From a checkpoint of a small encoder-decoder image transcriber.
Model: 6.18M parameters, 48-pixel images, encoder depths [3, 6, 3], decoder layers 7, decoder activation relu.
Training: soap at rate 0.0024, batches of 64.
Data: trained on seven-segment displays showing three digits, 97500 training examples, 4.0 epochs.
Rows from block 4 of the image encoder, named by matrix and row number. Rows with one number belong to one channel. Each number is 128 + 24 x the weight over its row's rms, rounded and kept within 0 to 255. All counts start at 0. Numbers have three digits each. After the name is the row's rms in percent of the matrix's.
# convs1: grouped (8 groups) 3x3 conv (encoder.blocks.4.convs.1.weight, 192x24x3x3, standardized in use), inputs within the group 9-11, a 3x3 kernel for each
# convs2: expand pointwise conv (encoder.blocks.4.convs.2.weight, 384x192x1x1, standardized in use, transposed), outputs 84-111
convs1.2 102:159135149130121138090143145230199104070127140064087115092130102120108118131156116
convs1.3 102:133157125138135124126129137155083205102101162117098152118082098142146127124102139
convs1.4 094:102102138106132156133136146123139126120082094127106086096171136118124149095125132
convs1.5 100:149143126134136120120127082103143218081109200095101189091113156123119171088158163
convs1.6 113:135130131146132151087128143245100123210108105149120143099154127027114127122120120
convs1.7 088:168129125121122117117120109174102101102156152127117180074092142108123106140090061
convs1.8 092:086117144147120152141149124105133100160065101110115128186112152044109101102112140
convs1.9 097:132118116119147102118135118085130200096062151135203081140105123097102130081123148
convs1.10 097:123167124125131119129111116102101119078148193105129139145119114133143092094090073
convs1.11 105:122126110147132117125166104078235142105108128121096080112053171128099144106164100
convs1.12 098:164123145134138144160117139052047128111096123193200158108101130100134155129164117
convs1.13 089:188139135127114162138137119250116105128110133081121160118086085105132112132115076
convs1.14 093:141135151112107186131116078158087091152131089205098120154132067060127097107125117
convs1.15 096:129104111122115152145129147138119143073116109082101101116103068168139088156142086
convs1.16 091:193133161125127109122119092140065149137114124098088161035097106160137103128127113
convs1.17 100:138098124107125120107120130127226123103112117093086132071049132075119147122142115
convs1.18 085:110147153161127099147109126076101112108086114111120102117124076114139078151082089
convs1.19 097:151119114110121118138149137080098183158117103112132130144131111059132145149086139
convs1.20 095:130128175107124135126156111201127100145156088089151153113123070119124116087114109
convs1.21 093:134136121138133111125140135146145075155118173106098142086076125115112146116115123
convs1.22 101:134127126111110090105124107127065141195105149125132148130118111135167145072087101
convs1.23 108:170118106140120150112113139084084095144130102132232159091060141089124121141096144
convs1.24 099:141221189068093164164138140170155138125119182144151102118168179150119144172135161
convs1.25 109:131131199172121186156102134116129137153129129114096137175158143135088141125113108
convs1.26 110:118175153085130177108138198109099084129112103098187133121145138113137138110141164
convs1.27 107:107138114090088130129081152132133147094102128101082178104145143178093109124106119
convs1.28 103:135089139111116106108122137116123163088137138138119175155143100070108078108168144
convs1.29 104:115123090106150078138158080153113155122160144143108124151116084083097138144202142
convs1.30 104:102128103126107182096090181126138137162099105148163126131163131182115205132119145
convs1.31 100:107095153078136131203102111146100138131155133115085127150106182155147156206152102
convs1.32 100:116130135099104046130108187151134139115128119119091116109122099126099119081105166
convs1.33 113:158119139084115110100115141176158124138140119074098151122153114143101122149140096
convs1.34 107:184135164156157076135152102115098170137102148119127103126143116068150095105146103
convs1.35 100:115082096103111106177187133088063146121107086160133082159114113148114152149132151
convs1.36 100:112125122103116139057192195159159127122130107135161151097124138114149171128169167
convs1.37 111:117106097110154108137231204150151110118134140150167096113099095156096127112201161
convs1.38 107:175139045115207112127119126105168132084122099145103125112118113172142116140140138
convs1.39 109:122133168096116213107130138125134177090154111135196144104110110070094136126120147
convs1.40 100:064145177164113178105133072119129126148130144116112120097152136088139145146094158
convs1.41 099:086109083127131091115109153119167089117120118140093132085099085077165133170177128
convs1.42 107:120101102103123094136110152097114098129105130129143171087126123155131114174136120
convs1.43 099:112145102065128096133121137163178150116105096122125097126132129173079139158117123
convs1.44 100:164066139112139157146123115125157093080134118112170143127119111146147166094111130
convs1.45 107:174125121147164153158109109105125120107137139135109137060102144167159157144095115
convs1.46 114:121105083109187162145133099162121133171182118097088153144153128096119171138094101
convs1.47 105:150071118126136106138111112180186139093118138106143128154141157167171157146125147
convs1.48 110:125139125133118130149101151121111112135142151139153175124137130090122117126160117
convs1.49 107:130129132121138150127110123147096131131130144118122150125125102113149106133126097
convs1.50 093:139166120222126115113101117154109136149101134113106100142151145100114090127100121
convs1.51 107:122095144136116106117135122135150148117127155132097103125151135125125140135112120
convs1.52 103:207120127166106108147132144112138142112120134138122119138150117110097116112125137
convs1.53 103:140147146136117118128148133101141132121162128131143128118130117133133130151119093
convs1.54 108:132142137116118127123120129129109151128128145122123127132104152139145118107126119
convs1.55 095:131141127136106128145157132142149087110122122125111127132105102120153105133130146
convs1.56 104:127122123128120136125123097102133161114136137092122132131110143173132119139110140
convs1.57 111:095158139121144180149151156135136128142121121134143149128110124148123119145133089
convs1.58 097:117149113125078123154127131150135117105131128166131150150157136122125141140110118
convs1.59 098:135126104130137144141120084117115126139146100090122099113099103121135141157114155
convs1.60 104:149165139175160123101127104093129120130119120125125136147145149127136123112114133
convs1.61 099:140100123144149154124109160117137114129120130138120098111111104153120134114105147
convs1.62 103:118144098104142138160170127099057088113102130153142133126139123142136128131134156
convs1.63 099:108127093138140087154126141103146123125134114123120136122124117091144147139140136
convs1.64 100:149103142130181104151156151132163159120121125121131112123138131129134128118135122
convs1.65 098:111158164138118136115121113087132102100136132142126145116100121121121123134147098
convs1.66 101:115113133173123149120151132146113131123126121109096098133138136169122149114123142
convs1.67 104:117144138141107135162110113121136123114149134108148150151111188125110091128131147
convs1.68 102:084106092123166128100137124131114105135131160124152135152122120138098137138122115
convs1.69 099:105127124085088123107118162133134140152115113151108139116114126144148156110114119
convs1.70 107:135110120113149145140137138143139139099112148126122138126108142126146124120115133
convs1.71 107:158148150106110116118082143131153127136121119156110131133129118131136128126145121
convs1.72 104:146138132129107106139124113146083088154161159096141099110100106116135137141178142
convs1.73 098:111129131122132139130116106122164143152160065114128088136115111176117089158086111
convs1.74 099:108123110111152117124126103106123139116125105106118137119139150145138155129132153
convs1.75 093:119133158124126120122095156085152130109100143106150116169170192110096096120164097
convs1.76 088:131119121108118112148096133133148114091137104114115126185229129184125153106129112
convs1.77 100:160135132114128118123093092184132113103118090092150147135114109145106139149131112
convs1.78 089:123135153142118126123112141120140145147122093106121098159180160157093121126099139
convs1.79 100:121124105131130114104141143105146188166108102151102105130094176146114076167110154
convs1.80 100:117125149148146149124114094155162143166170120086079123150077149160177149095108120
convs1.81 092:100124131119111120153134135067122138179070158151149111142130111181108130156175113
convs1.82 095:121129109117110118141127102106098140111133158167143158073159137116120156145184160
convs1.83 096:134127107117124129138147136145139237111192116133091108113141162156167120074109141
convs1.84 099:120099111121109118141149127124141143104149151142135139120144135161114089174170081
convs1.85 091:123131108106109139139152127118172135181096131146054093141136143151182129087131122
convs1.86 093:107144123157136141109106115097115070116088076180175090143136153115167133134092101
convs1.87 097:119129130093142094127152149161160169073119154124089114154168151096110128121085145
convs1.88 096:125137119133111136140150117051133148177135070138172115140157138192107108182122117
convs1.89 097:161127161126141144123105119116120081104105074114142091104177109097112109135114117
convs1.90 098:109118111136134113103120127124133145166120206167099049143132128138151125124087115
convs1.91 094:154115121130138123113137106186117088057175104135102168119161120127138131129083116
convs1.92 103:103108130143105132119124135125088156188129170164135137132088130177156123121197132
convs1.93 092:146097127120119137142114143135166061087133102103098149152172102122154128114118148
convs1.94 101:127149131149126155117119105132196172067086117120159083122102184114110198136113061
convs1.95 096:112132131142120105120149102109127111124102159113091124149121170109130156178128121
convs1.96 104:116100093117163155116151153118119125136156125092151106136142117098101097114159123
convs1.97 100:141123112124137133136142142111149108117119139157099133117178154112121145135063069
convs1.98 093:120143137125123120123145124093137148109140124163108095140141171157158121097120105
convs1.99 100:122131155149138105128140110155124129132133129119155107127181122129164114115083109
convs1.100 100:145141110128125125137101137130168114115117128131092136121120132128124140119134137
convs1.101 104:129137123143109127129131108164129125159126140111097138129099123114139133091157107
convs1.102 097:081101113098128164108118129133120105130120155108143136120148180114158134146161142
convs1.103 100:135143112124124150139153112114131148111138110138100151125137120150100187110141183
convs1.104 106:137162143136138112130121161133165120128119098134093144116148133111150116138159135
convs1.105 102:151121167099145092122107124116136168122142143140140123144097111131118143137142126
convs1.106 107:166121141149120110117162148127123152113149145114132140120095145138162115109111124
convs1.107 099:148123107112116105127117121153110131153140148108131145119139149119133067111118163
convs1.108 099:111104127142121127139133181126164128122123138146137133160149142121165148132102083
convs1.109 107:145175141124113136124129106138112142144145143160134119125123145149160146116115112
convs1.110 100:174111131111113123116143141141154143130092111154106129119114163152161138104119125
convs1.111 111:152096124123115153118139151109140126089102115164156112104098071106108153133130080
convs1.112 108:110128119137110123122143143160136105137120113088173126142117133147140098090111163
convs1.113 110:111138082121145099124171125134129132121129129136156136110115143125134174105105140
convs1.114 096:094118104131145157145145140123102148144142138147091135180095164159125101112130067
convs1.115 113:141141157131116128135112103146146103123119100137109125155083135152188067090115140
convs1.116 108:161120140133156125130127109121149122137100152136113134109158090110144156098108156
convs1.117 099:154137159129127107116130101100128153135114152147111168117159154081149146131129149
convs1.118 094:134136135149139150131136108142120136160173101123128135114132189105142134104141135
convs1.119 103:145146156149110127114091108129135145121129114150128116126135107153112154170158179
convs1.120 097:118077120116118121108093145144134125112141120123150111128094142089121125100154148
convs1.121 099:169103140149145129135158133169144119130132125135146100147153135098107128136117089
convs1.122 106:117107097111094129124164132141146105140104125106125113141152182184168128145109118
convs1.123 095:120154119118138096105145105114141158109108101113107108110145081138104144135177140
convs1.124 107:114139145126124128093080140119117108165140114112085163118099153147120164148091141
convs1.125 095:181128145150140126084106108167116142139140126104113110127122169134102117147129103
convs1.126 109:115110129132099121164146106121138124127107109111167178130119144118107138112085140
convs1.127 102:149122153116110119119091117134103138140123135135157146142153123159138124139094118
convs1.128 105:174125129119172134086129118128124125130157158111111140160146138109105143123130116
convs1.129 098:157136108114124130134143147116100098111121183141139119137132107137103110181158096
convs1.130 105:129132125143142134121113122139150147146119135100120124102108120130120124149159120
convs1.131 104:116115127094123174111155166101123145119138113147120110113157117189116106166106140
convs1.132 095:154129130212144150214128138132146114176113103123139115155131135125113151110129136
convs1.133 107:108148100158112140172118100091123125124130096156108083121154100124106160108126112
convs1.134 112:113123095093122136113117180108132155132094147118104086114082157124111134148133108
convs1.135 109:138177114114133137115148145127180185117104133117111096098115107146146115124127158
convs1.136 102:147134115118152097135065117126144119116174110111105115127143085173130126090176138
convs1.137 107:116118146128141143148111157121107121143110096150142141110153103088110112110106134
convs1.138 100:151142187163113134144161125132131126135134107117124120133116122127163105107128158
convs1.139 109:147120147103118172103142155128130134102156141132128173138137136129151122156108118
convs1.140 106:158140149136124132157133099112110117118120138134112152113098103066127139130132125
convs1.141 116:133139150153117152103118128142104096129115088105143180123099123146139105180118118
convs1.142 102:094137158111133149136127206146153142157131120140105077137144146102117135132100136
convs1.143 107:139126118102123158127178153142098121113166193134128104137136152142167132093114105
convs1.144 090:122178148164142104120123127154113113110097110154214159092177131122152145136137105
convs1.145 099:126131132103143094140166125086102154063119127082130128120158112126125096113153121
convs1.146 091:141143168158167128097132114061103114118085149148137148123116154126131123134163116
convs1.147 097:101121128131138118125120157138191113163084168162133121110142164123097132097147141
convs1.148 099:128114150153107103128142148161081146118064109150112105112112138112103115095111152
convs1.149 095:161110132158151122100122141072099080108143131126135111079093166159111119142132106
convs1.150 107:147105111125131126166130125146158116105148178119096093161158107101093122134132113
convs1.151 095:116107118148136119128154121114141161148174125131101106158131078129137109150088096
convs1.152 102:120140137078157150087092124139130143177097108157112092139121139115175126112174155
convs1.153 094:153116137142133098144133137164114133140144155124143139125111151156128128117141117
convs1.154 106:118142100091125100125093127138147114147133129174128104102098111156137112112151131
convs1.155 103:125139148153112135135105142127182105126125147132241132117147142124084133156108112
convs1.156 100:108141152113142120112106148100105130119122099085155187125114127144146146132109151
convs1.157 096:106142133129128167138108151164128112083098153073109171116129164141094148127121102
convs1.158 100:140135108125113095114175124057120128166199080114078128110159129126137124153102135
convs1.159 094:135139196144128106100143121132109118113143129134149062115138091142120110127096143
convs1.160 096:132161128121139135133122137125120171113092128132096155152122136151124121124122131
convs1.161 098:134154127119121117116132145155119124095075164106070142124149119105137105123126110
convs1.162 104:115134107112149120140135110165180129151050093153143163136141109135117123143126131
convs1.163 096:112161109104123109182092187143123122135168175161110114104126133093152143110130150
convs1.164 095:126119126132113102119147071136105119063119176098125207116150091145100113149157115
convs1.165 094:144135143118146101098131128112083121135175154079145156148164121134100128120105113
convs1.166 097:118170129124118150145116123155146083146124073107120146130126152123140133138127127
convs1.167 111:095135106142176160140118097142184129129105103169201166096162117107109091151161128
convs1.168 091:135147166122136122172089098101114126131135176125100137131133136132135137112125129
convs1.169 094:139149143142134128128114108132128154121149183150167155163137142125117143130123148
convs1.170 095:155094115079165127105151161125138122135096121128130119112134147163122114130128140
convs1.171 104:157145140123091120080106105162135126167146099154147121120112144123156117116113123
convs1.172 090:191092117101140132164085148129111154146120113109102158135133117126159116117104116
convs1.173 093:145105165150142146128113180123139125128129117142134119130117125135112136109135126
convs1.174 095:106177099111136165127191142152115131117118114130132089116120140152131126146129128
convs1.175 086:161146146116081072118111137128083121146152146154136141121142112158140124131117110
convs1.176 091:094170136107131154119098120133123103110122139131147146152144148140126116117125111
convs1.177 090:124156134158144097122173093130119097125134155140152106097112119155124110129131136
convs1.178 093:100170105213134144176125125102115140143119093136149117112107117150130135142125138
convs1.179 103:128109142127101080131093114136146148121124117114117103134156127127132121149135131
convs1.180 091:106148148127095117113155139115134118148129105145194165111129139103131148127126136
convs1.181 082:152180154148126151102123113108124124122145168115161180112131130125128167116096131
convs1.182 092:138131175135102146098121128112134134106143137148168195122119134106126124116132123
convs1.183 100:090121117147067125170227095140121135146112095126108134142114151110132144125091159
convs1.184 096:109111145109097181141190102106128137138110130130125212102120097114116125117118123
convs1.185 093:106159141147143099099106106129119146118134140110129148144128115102113123134135150
convs1.186 090:095151067115176147117167173147125150096173117102142105132123138108153124130149054
convs1.187 098:096103089190096188115085127135123112126135099150134125107118144128133115112114138
convs1.188 087:110172175117097136060086104135136118115133142135143135145129138118132133155106125
convs1.189 091:155165150114130141075202117123146111118118133112129148122170075129128119132135089
convs1.190 099:132152199137159125101101111128125112118135113138138131157114123132131138129130146
convs2.2 108:129129133147165170141130132151100074102170121100121125104146128114091133143173137085
convs2.3 097:130148114138107094139192127118105149141120087104110139147127171136222121084117136120
convs2.4 092:146111097120107107132138139143138117133148116153113112151133162149095107137116140127
convs2.5 103:162125117129164126135104123117142118176106116120099142131119161186164136118121105095
convs2.6 110:142103129100156168128141161136130113102108164133122115133100143139140129100106126158
convs2.7 091:168162146124147105090133121128164106156096098081113130113141170156140098122116154142
convs2.8 087:138099135127116105150120159085108109129121146113146158132078102127152075107103127176
convs2.9 102:163161137154099105143122121088148143153149163142110164142134128172120161132158118137
convs2.10 101:134113129138085183161076131117109122136128138130120091116124126105116106120158109117
convs2.11 103:085159133090088149136149108103112134097135150157119137123157185162140150129113145134
convs2.12 104:171092124130147124108134126089173149169090159138114159155080124161126127139141140126
convs2.13 099:139134175115106144106164115109155106138149098122118103115186112140095127131141171128
convs2.14 085:133105124142136132137084125137120162128110135139155149123114133096074154157131122139
convs2.15 102:130143134124131110118105121130161144151159117115129117148125151155163106152138139139
convs2.16 080:118130139122103083097140143121092082101106125105122142111101162108097132106145129115
convs2.17 101:110135114170140107094102100119109127115176071104131133095143117102134155128152148137
convs2.18 087:122123139119168126152106155137147104144105150135122088138110125163112113125128121107
convs2.19 090:143145103152140074120149165127127150096144149112123138124160127136133068143103094145
convs2.20 097:097104156119109188163071130106123182092143155150161131123122140140114128120139128126
convs2.21 089:082146132141140135084134093127120104144126113082099165136143143111101112140124097161
convs2.22 097:122158132116144162128129134137099168116130121151127097118110167119146107166134128079
convs2.23 097:149154132123145152102101125120118126123090162118121132151103126141141191118148169120
convs2.24 092:133180145131124117152119129077100119151145134156138164164081110133162102083122092096
convs2.25 095:164129132115104134088098139116147152160140153137166167126123147126103116191136117144
convs2.26 105:114129091094141126143134117138141131163140100142154143157173136106134121101084091095
convs2.27 093:097164166163142134123125105108118091120095115162065146136127134133123104110163106151
convs2.28 097:139112107066109139128148128136124142109144075127100126105121145173103131111102169131
convs2.29 106:149144135140141152146129149142125109161150150139110143112082193153107097143144154147
convs2.30 095:076133113170142164124138133139147133124142176142124153126115142148192126115133121097
convs2.31 099:096138135120158088109142096111101142148128112161111114128085094091123124127115122111
convs2.32 091:085060143099129111152147116177131110104110129173088150153161154118099141086121115115
convs2.33 116:128151139112110118174141126078132144139100135146116078131113136135121154117144143134
convs2.34 101:137175115131137096137086144058142163156114120153075104112152135132113113096119135157
convs2.35 104:158136095125175129114143112148126147139113125114085118152090116173126140144125136161
convs2.36 101:116151124124144145132111149134118087143172112150186136093122107138083137139108134095
convs2.37 108:148154132130111143140097136101146134145111113113128168113098165115083119181126121113
convs2.38 107:134184176094161127072108118151131148120109183129147146110109130128124146143132095136
convs2.39 120:123154103096118141122098156106087143114158125114124134157132087070091136168140096135
convs2.40 096:084170113109137169111134128143095081108145099152149126094093130121096106156112115161
convs2.41 089:111131128119103101140123130123101134133149096181133154122109161083095128119133148166
convs2.42 102:113118129124141162127130148122119091142145135111120096112125125105130152132160153081
convs2.43 091:159095136114106169108140100099170172130137135109149115096129125143135097100172116128
convs2.44 091:110167121101132101097101100146151125171148139116148150167090104126184147136097169130
convs2.45 107:163092108160139122111128132124108133100117135127114120135145121128139155128130069108
convs2.46 099:128095117160158159137100121104136137128115114112100106117133172116161107140081145155
convs2.47 099:088159167127114092108125109122108135098139133131118135154119111139078108086164138141
convs2.48 097:160196136104154184119155138106106155157142170104139109140114142111107130126116157120
convs2.49 108:128121138156137138087120096145160125149154110116088132134180124133195190123124097130
convs2.50 091:129094121107109131116111151103146106121128120171092107111149090170108107135128073124
convs2.51 108:106134138144154157127140102147128105164119126145159131123092124132076144160127093103
convs2.52 096:174168115159100084161189135127104122133129145121116126111159171128124173132112116143
convs2.53 101:122105103139102153135137148145154091119115116087120123113117153135098149092110138125
convs2.54 110:190119129120145097121186174113155106129143094118086123128140116113147091146149114099
convs2.55 097:110159112097130144133081133083133141123166095096120152120139149126110100087129122122
convs2.56 102:101101148163076084109165136156164150122105116147120121142125129128163115089124134125
convs2.57 107:111180081110157144158090125104128071152128185151136134117134139134054121114100167157
convs2.58 096:129138122128105073140102167133137092141094135146100088131175115131152113128119164107
convs2.59 097:130111123117152116119116168180094098126152104130113124127140092105156083112122136116
convs2.60 102:148150108135122148148119141134146129092134156156124179210136154102172121153110115167
convs2.61 095:109122135120111097114098161118148089147130112125171163097139112130157140100136171118
convs2.62 110:142163106148139153173138122127142139100130129086099144140146145128133143103151128113
convs2.63 096:112154139130140116180126198129117145168148122142139111114113104151157121130131094148
convs2.64 108:111130142184116115137122131102117120129148077133139108117162152116128125117162153108
convs2.65 093:173146105120104142144095126140147164142102119145114070131096135122172090158110193137
convs2.66 094:106113150102124137121118144151158148109149133146066133113155101149116096166161110117
convs2.67 098:141155140135102101132154138115112073139121125090125097111078128111077136130138114174
convs2.68 096:132128119133159122172143102139144109112126110151068128099113096060071106109124087073
convs2.69 102:108117103160094113105113152155115136158119084149143089096101159136131139117125106076
convs2.70 108:133107114113080141137143123105121148148100104151158122139086122108129137171133159106
convs2.71 098:109142077120105139092142135103124096106114140130109121125131082096118188139115151079
convs2.72 096:166121119096119161132167142121093130108107118111134150118110099118145111139147108106
convs2.73 108:126118113102147097175121144104129124148120127135132161096125149119141115128164140116
convs2.74 111:127159128102160151096128127133171097122155115107142132133132087095115114159111122104
convs2.75 082:121154131173122069130162131109158140157129150109103101142120174159133107145177158120
convs2.76 098:087136130192173178173138126148131110148156179115121075116127159125094147151119109126
convs2.77 092:127107137111114099144150149077160199161185152115152136112107121199154120149128144155
convs2.78 094:140171105149132121181132132125156133153125138101106098101128143131140080121121136137
convs2.79 098:079146174155130078118130156115189124088152091092119127117150117141157145121147110145
convs2.80 103:137097075100140074147151100108135131143125158122119160116118132101109175133148110110
convs2.81 090:120132161139155131096140103140124126111137125145141111117166132111129095082123125151
convs2.82 088:153118136121106124140156136131153156163096127132129166127147114121115074110135122114
convs2.83 093:150126116132131127129150141133135093107115156145144093150152113156141187094149129150
convs2.84 088:130069121148131133098153128108117083115132103136130104135170142172118121114156221120
convs2.85 093:114109127098146088107147129106121098097105119156117128104122126145123141124121138107
convs2.86 078:115142091132117088133159143128129125126117068140111125134122099087168122126114138153
convs2.87 103:140121172181141170163132110187143097118091166107125134126097099131124112130134120149
convs2.88 102:118087104161184126150106144113120142124119112110131147124160132123100103099109111127
convs2.89 102:141127128107126141150179181133123134128132108120149151159162159150076120125121132120
convs2.90 093:119120142112115100113183117139146153118116111133139125100100103156204117099151126112
convs2.91 101:139136132132124109147135133183126113139150177126133128119133138157146125111156160111
convs2.92 105:133125108146091130066129104123146081104130128120150092130136151157109104137073143145
convs2.93 099:163077137118162179149111129157136140136107141143118086112134134116173121158126143163
convs2.94 098:101107118120152129061143102178217118135132126132147149109146115148155141150145144148
convs2.95 089:115084113132154138103120152138155117151153117117170083141155120154147139114152118090
convs2.96 110:093130126125091098143089131118114136155152127160095146159161124105111102148128135146
convs2.97 101:111131138108143116129116115115132108130113148154111157113109105135130096164089127119
convs2.98 093:111116159174126114182099110112134092113120118116119109140096115128111138128132105163
convs2.99 093:138162118116155125134098175124151146131139173117119140136147096151141130120131112113
convs2.100 100:109085125084114124143117095145159152097126138122127138141137151083166121163106120115
convs2.101 107:131129121149094132122126119136104173148159165164129105146128142103170100132172110110
convs2.102 089:165139102123096090167158129133145185112114132135144112124123102095108124094110100108
convs2.103 093:126132138150114069142103127143104160121133086138137082140145126161182154131095169150
convs2.104 088:078084114146110127110175123129150126122126184125118111164128101090105114175106119124
convs2.105 095:162147121136134140109141164139089137132140111130113127134094102108157124119120130126
convs2.106 100:149091097119178108135106129140146148137129089112086161116148141117125138129116139122
convs2.107 099:119122122082147129125120137192120080121152109147127109117121131127128114121118124103
convs2.108 099:089139106100086140101113141134118122123148159167124132106142142147101096132112130182
convs2.109 104:176138123108143111123142151113112146119139150188107100144099145124103121152138106139
convs2.110 097:080110142149065079113131087149133145149125111137140083136134172104145133168135135137
convs2.111 114:143110126147134111098134128132129114168135127118137061100156169096121140133129160139
convs2.112 093:095129105129116119164151121143101147137149111153141133113077154102091111175110132106
convs2.113 110:138132133173116156156128134141141146090111124122155130138130175074154208161129131173
convs2.114 090:132133079107126130108124150112137095119144130135182169149170102124162086123096117139
convs2.115 113:136092124132119100125118123116145131124115098089138108115147138160098117110135109104
convs2.116 108:109137137151096152126147108143140134137146120106118112138086110190131127127110152142
convs2.117 108:135152128127122100127109093086121152133125110136142123111105090163107166152137154133
convs2.118 092:082118133117101121100112132136164108137120132112172130144120143159108098154117110085
convs2.119 101:157127118183120116097117094146125140141127120092104134119150109154158110094107118139
convs2.120 095:100139159160121146111138119121143125157147160148183109126156106118138134132138177129
convs2.121 087:152116115159102099132151137162138104116115106147086145143146153105118089123114118122
convs2.122 115:115120165134128118129144139117148161087134151088135113141106105119108108121154155119
convs2.123 102:122131105128154121154118149143125141129152075132114114126118135077130117137116138123
convs2.124 108:128112108117118177159159125092126114065144159077131147142087113124118097123118170144
convs2.125 088:147136121151100092110143122166124140141132117119088131107168103122135127123138116119
convs2.126 120:145145160128098152137100114145134135172116108124130133117113120118128135117152080150
convs2.127 104:124114101123116101156088151130097123099138116128135138143148116125135141143171104127
convs2.128 098:165111161113102137124120142134162104106181141137148129141134117133159121142161128138
convs2.129 094:151135145179179159137098178110120090175112117132130110138147118079134160100155127116
convs2.130 113:129126113131128123152132108117178131102124132129104156149138125140128094138142093102
convs2.131 110:150114106154106119163143160136099113132128160067152137134082131067147167121099119099
convs2.132 095:101126098114154107158209151147124090108121128143118139117096131123098153096138137165
convs2.133 098:093166093112126092127114143118095051090131165118118120139130099145109142134136095113
convs2.134 102:117132107177091157109133137095110168133144194125152139145136139161171107132134208154
convs2.135 114:154088107100086119126117117120125114105139106100103142111138159086147113137151130146
convs2.136 102:145090093120134145134156130100112137119096107115133112100135164126129102085119110158
convs2.137 104:152166137155138129137085142085143129130114140123095150157143143139109098123127137082
convs2.138 091:159133111108115133150143126116127103169115137139110141139111156195116113168108130160
convs2.139 108:154156121100109112175096157130104163123132152132174114127142108119112148135122144079
convs2.140 097:122076113094123125106116151133177121106139168125144138133140146092080112138114136118
convs2.141 109:120115119127105128148083097130102174085089123127141113124104130141130162156136095069
convs2.142 090:166078156118092143096140122135116182107105153155124093105109130122135086100153092138
convs2.143 112:118110173115081143113149123111146110096125124108152141147145071142157128151143159141
convs2.144 111:101076128161129125098134122153126131148126114201137153129180123114116137139114088096
convs2.145 117:140112125126123129160143127092114110126096112138176093106112123152126143122132150187
convs2.146 098:125115116161139139068120186136151153122144142128112164153125094147151118097113065164
convs2.147 102:136147141138158146070095118141133133181149157189115118165124083149103126135132122126
convs2.148 094:116133149122144104180134151147120136158127103153112105144112163171133099159168152107
convs2.149 099:134104125147116114099123156110154138119113129141152150161166135128138098109108126150
convs2.150 109:109107114148112150135103106119106200136096127147079101107179111139110130147148103159
convs2.151 090:119122091119161120137145126120123110141134108157111077119140189082105108145141134142
convs2.152 107:152160130147104143143107101135118167125136162114162104126095077145124139114116093124
convs2.153 090:115135106139136105144123133108145142112093164105102105114115115119170146116130138115
convs2.154 107:077124134152119100107146119131160113135129155166137152117113153126129109139115152135
convs2.155 102:120153131123092143157101128134124110109145134139130129096096145121142087093115160087
convs2.156 103:101111122131146094225097107125136189136122159130130150125135132150108160119103102099
convs2.157 100:122120091156160052128047138102110134079133133122128126113146153166138117168091131140
convs2.158 105:152110111123141122140132127117142122142161114139107139185164115117097122133121171068
convs2.159 101:117137130175100057106147148126159091129128135120130165133089152118125094144103125128
convs2.160 103:124153101151114096125080140095164117157144133150138161122155128118143113174096136128
convs2.161 107:106123109114130128128120123131079093118108127198135117148121155139113095103112134163
convs2.162 108:145130141139114220136112111171143158164132105169116115110094142114142125120174130115
convs2.163 086:107107123124148176084142146159111121102100103141093131120124054134168126123129058114
convs2.164 108:129115102119121106179141141098116131114108152106184123126120144095133152154169136173
convs2.165 110:128098143086099155120112118110138085096140113130135190183177113146121167147144176163
convs2.166 104:096163127150072140117159161102110111157164088131128172127087101111141136127109085173
convs2.167 092:169153138151140151152099158120108124125148151103136117082128149117131109104095156140
convs2.168 090:119120159126127133171144160087118151143117097106125127115140160138149120140138102095
convs2.169 100:153105137126110156139084114112132137103152117114130183124122139097120135124165098120
convs2.170 109:142141149172133125138156191104144099184154137139156148158167109155147131117126181112
convs2.171 117:104130131140168118135156099170131148116124130166137125133082161133098108129153135121
convs2.172 089:106123128141145165133177091113126124141083128096090116125144099095140141144129156090
convs2.173 113:135098138126147155115161110129135142127108123104073142136140131166117140157122190104
convs2.174 099:103134090101119112146145117154129061125110097112132150110139114108071134126136123160
convs2.175 091:090109128101135120147085135123127119081176074145136094134127156150129097110147110103
convs2.176 102:136129189142085171125113127131108116165147171136124145143150129108147124130089100137
convs2.177 087:127134122136108164131102123155075137132170136157114097122140126093137089099151104137
convs2.178 099:147140112124099121148134130126098149138135153109128095148129110111150118088070132105
convs2.179 119:152097152128169223134120145116144116201146141141140151190132131103182147154157141140
convs2.180 101:119129098107131113127141125128105096132132101096128151146133085131124097101101158150
convs2.181 090:144121158115118115105106090122127161146167109146105115134116148114123124133148102116
convs2.182 102:133101073176140077180125135128122136123132110078101117150165104104165160131105161152
convs2.183 107:141099108138147139099091115089083118093093119130125095090104090113155123122105164177
convs2.184 095:117141146138102144104127111122141167137096112148101146108116129148181174105133139126
convs2.185 096:092104147083086125165088121086129107105160091130184103109147142115134096161177114126
convs2.186 104:131088092127145135105121148131126139129146120117106138163141137125127207117133147164
convs2.187 108:113142083104184119120102132128152128121134102132126138138103116112060092125123155084
convs2.188 091:122114155121135135134144137114076136130139104130134122154170158108164096102131121135
convs2.189 091:077133166114118101121083161124096122140159111113136117134130117166149122130143122157
convs2.190 100:149146131127107122107181167133137139109159125148122121167155112122113119139094136114